Weights of a small waveform denoising autoencoder.
Data: 39062 training examples, 6.6 epochs.
Rows from block 5 of the decoder of a small waveform denoising autoencoder, named by matrix and row number. Rows with one number belong to one channel. Each number is 50 + 12 x the weight over its row's rms, rounded and kept within 0 to 99. All counts start at 0. After the name is the row's rms in percent of the matrix's.
After each channel's rows are labels from the 100 clips, of 14976, where the channel reaches its highest value: "responds to" is what is common among them; "loudest" is the band of the loudest frequency at the time of the peak. Only what is clearly more common there than usual is listed. The data: simulated sounds of rotating machines with and without faults.
# convs0: first width-7 conv, dilation 3 (decoder.decb.1.1.convs.0.weight, 128x128x7, each kernel summed), inputs 0-63
# convs1: second width-7 conv (decoder.decb.1.1.convs.1.weight, 128x128x7, transposed, each kernel summed), outputs 0-63

convs0.42 110:42 47 48 33 37 48 37 27 46 50 48 44 47 54 40 37 52 39 25 45 25 50 47 45 62 53 45 62 42 49 55 37 55 46 44 58 47 24 29 42 28 52 38 55 30 53 27 37 80 59 47 65 46 62 54 29 24 56 43 39 51 50 52 46
convs1.42 118:39 35 68 59 53 55 43 58 47 54 57 47 36 45 66 49 50 49 53 72 57 45 47 48 39 35 41 13 55 29 58 87 31 37 34 51 52 60 51 61 63 52 70 21 59 47 52 59 48 24 40 57 45 46 58 76 61 68 51 38 35 51 44 70
responds to: clipping; text has "clipped"; gearbox
loudest: 250 to 500 Hz

convs0.74 109:50 44 37 52 55 51 52 34 36 44 52 53 40 47 44 43 50 64 54 45 45 49 49 52 63 42 41 27 57 24 55 46 61 36 46 58 70 56 76 57 59 46 46 40 41 69 48 68 83 51 57 42 35 39 54 53 58 61 73 44 31 59 40 80
convs1.74 098:54 61 49 49 13 51 32 51 47 39 50 47 53 56 52 72 57 37 41 44 64 53 47 51 35 59 54 70 38 44 55 52 43 42 38 39 45 57 20 43 47 57 39 57 60 37 60 52 55 49 49 35 53 69 70 52 25 60 25 24 72 30 64 46
responds to: clipping; text has "clipped"; gearbox
loudest: 250 to 500 Hz

convs0.81 103:45 45 45 64 52 49 57 40 45 55 55 37 61 55 43 36 34 40 56 52 32 51 49 59 46 66 57 55 31 45 53 41 67 56 47 69 62 59 40 58 58 29 55 43 47 40 51 49 69 63 60 59 46 49 49 53 68 41 55 62 20 51 47 62
convs1.81 082:50 58 59 44 50 36 44 49 45 70 47 62 64 44 77 57 62 51 51 67 70 55 51 32 52 32 53 54 54 39 47 51 32 57 46 32 40 47 49 49 43 62 53 67 72 62 65 57 41 48 39 65 36 35 43 36 39 42 49 30 53 49 63 39
responds to: gearbox; clipping; text has "clipped"
loudest: 250 to 500 Hz

convs0.122 114:74 37 74 58 38 54 39 70 22 37 38 57 55 21 59 59 51 43 59 57 54 35 37 53 55 33 63 54 52 49 58 58 53 71 24 79 72 63 48 43 60 35 25 36 51 50 41 46 51 38 41 39 64 70 60 47 52 62 23 57 65 72 45 54
convs1.122 099:31 45 35 57 76 54 61 56 71 51 56 47 28 66 46 27 60 77 39 34 45 41 53 56 59 50 51 37 51 53 63 58 32 37 58 30 50 34 72 37 28 68 65 65 47 58 42 54 50 73 53 28 26 63 52 43 27 33 73 35 38 55 64 46
responds to: state: normal; clipping; text has "clipped"; gearbox
loudest: 250 to 500 Hz

convs0.77 098:51 49 68 60 54 58 39 31 44 44 41 45 46 60 82 36 69 50 51 68 74 55 45 40 68 31 25 66 38 56 66 45 44 37 56 52 37 49 73 62 38 39 48 53 49 67 48 60 69 54 53 73 36 54 52 52 38 53 48 46 47 53 41 53
convs1.77 093:46 40 43 60 57 62 49 70 62 60 56 50 48 47 33 55 50 61 57 36 37 37 48 52 27 86 69 49 50 64 51 71 62 42 46 24 54 55 41 32 51 56 42 48 62 40 48 53 56 43 42 25 53 66 65 59 41 69 46 39 60 60 61 57
responds to: clipping; text has "clipped"; gearbox
loudest: 250 to 500 Hz

convs0.95 102:53 61 55 47 43 45 53 70 36 35 54 65 53 51 57 36 43 57 74 51 49 80 61 36 58 47 37 43 47 71 80 41 63 63 50 73 51 49 72 49 50 45 34 24 61 64 64 64 34 67 71 54 55 52 60 57 58 58 68 56 58 59 39 59
convs1.95 133:44 49 48 54 73 61 50 59 73 43 58 39 30 52 39 45 66 45 29 43 49 21 29 52 54 40 36 37 60 53 50 63 32 32 55 44 52 44 54 39 47 70 45 56 64 54 40 47 62 42 28 30 40 66 47 50 26 35 37 25 46 53 55 57
responds to: clipping; text has "clipped"; gearbox
loudest: 250 to 500 Hz

convs0.91 095:38 13 21 68 47 65 48 42 43 49 40 64 35 56 69 25 44 49 47 38 48 44 51 41 49 55 61 36 75 16 53 55 44 48 49 54 40 42 49 56 65 52 43 47 31 43 41 41 58 46 36 63 52 45 40 47 58 44 73 39 41 56 36 51
convs1.91 080:57 67 54 37 64 41 57 41 47 67 54 53 54 52 62 42 47 66 72 81 63 61 67 48 60 43 51 54 38 64 34 34 34 60 59 58 43 44 51 57 44 53 54 52 60 48 48 34 34 66 51 73 43 40 60 55 59 52 30 45 45 48 62 44
responds to: clipping; text has "clipped"; gearbox
loudest: 250 to 500 Hz

convs0.53 098:37 53 50 41 64 36 60 31 51 62 47 48 46 49 41 54 55 66 24 47 41 42 69 39 35 74 59 39 61 33 29 50 47 51 36 52 40 63 45 29 50 40 68 50 51 56 33 39 25 51 63 60 65 54 24 64 45 52 55 46 51 59 53 50
convs1.53 080:71 38 59 59 34 55 69 70 67 69 44 63 50 52 40 42 48 48 67 56 60 30 31 61 45 22 60 63 53 64 66 34 52 64 63 74 50 37 60 46 42 64 54 45 46 34 49 48 38 37 41 51 56 51 59 41 44 30 34 54 53 58 59 40
responds to: state: normal; clipping; text has "clipped"; gearbox
loudest: 500 to 1000 Hz

convs0.24 102:27 49 11 61 49 30 61 62 60 63 49 32 55 58 36 75 50 74 63 58 51 47 53 66 40 60 61 47 37 48 57 47 70 26 64 48 66 66 57 44 67 44 62 47 62 42 53 44 49 48 27 25 56 51 53 71 55 38 63 61 56 60 73 54
convs1.24 100:59 66 51 45 45 50 53 33 38 59 51 65 61 59 59 52 48 50 53 39 49 66 46 30 37 35 60 75 50 53 38 33 38 66 55 54 43 48 38 60 42 46 40 60 35 50 42 57 54 47 73 87 51 32 59 62 62 75 41 43 37 44 32 28
responds to: state: normal; clipping; text has "clipped"; gearbox
loudest: 500 to 1000 Hz

convs0.33 114:48 43 48 48 48 63 64 44 53 64 23 55 61 60 58 33 48 62 68 47 67 64 36 41 38 36 53 61 27 16 53 54 40 52 34 40 65 61 55 49 35 42 60 56 45 48 55 50 60 50 46 51 31 45 56 48 53 55 70 38 46 80 37 44
convs1.33 093:50 35 73 52 33 36 19 51 47 25 64 56 64 49 55 77 54 39 40 62 45 45 83 65 70 43 53 77 53 32 35 41 57 56 57 42 50 54 47 50 81 56 24 65 64 40 61 60 42 45 52 54 63 35 49 20 35 55 47 60 53 39 68 58
responds to: gearbox; clipping; text has "clipped"
loudest: 250 to 500 Hz

convs0.108 102:40 34 40 69 29 60 49 40 35 79 53 59 47 22 44 23 34 46 65 47 63 74 48 30 54 39 50 30 41 50 50 66 66 64 45 58 46 63 37 55 48 45 34 49 39 56 56 43 49 52 54 53 37 06 59 50 64 45 42 57 38 46 55 50
convs1.108 117:42 66 48 35 75 35 43 41 40 49 55 25 73 68 64 62 61 43 53 66 47 66 61 69 52 66 40 64 47 49 34 34 40 44 56 31 40 61 53 76 54 51 63 68 65 43 62 57 44 54 42 63 56 37 42 26 46 60 54 65 44 39 64 33
responds to: gearbox; clipping; text has "clipped"
loudest: 250 to 500 Hz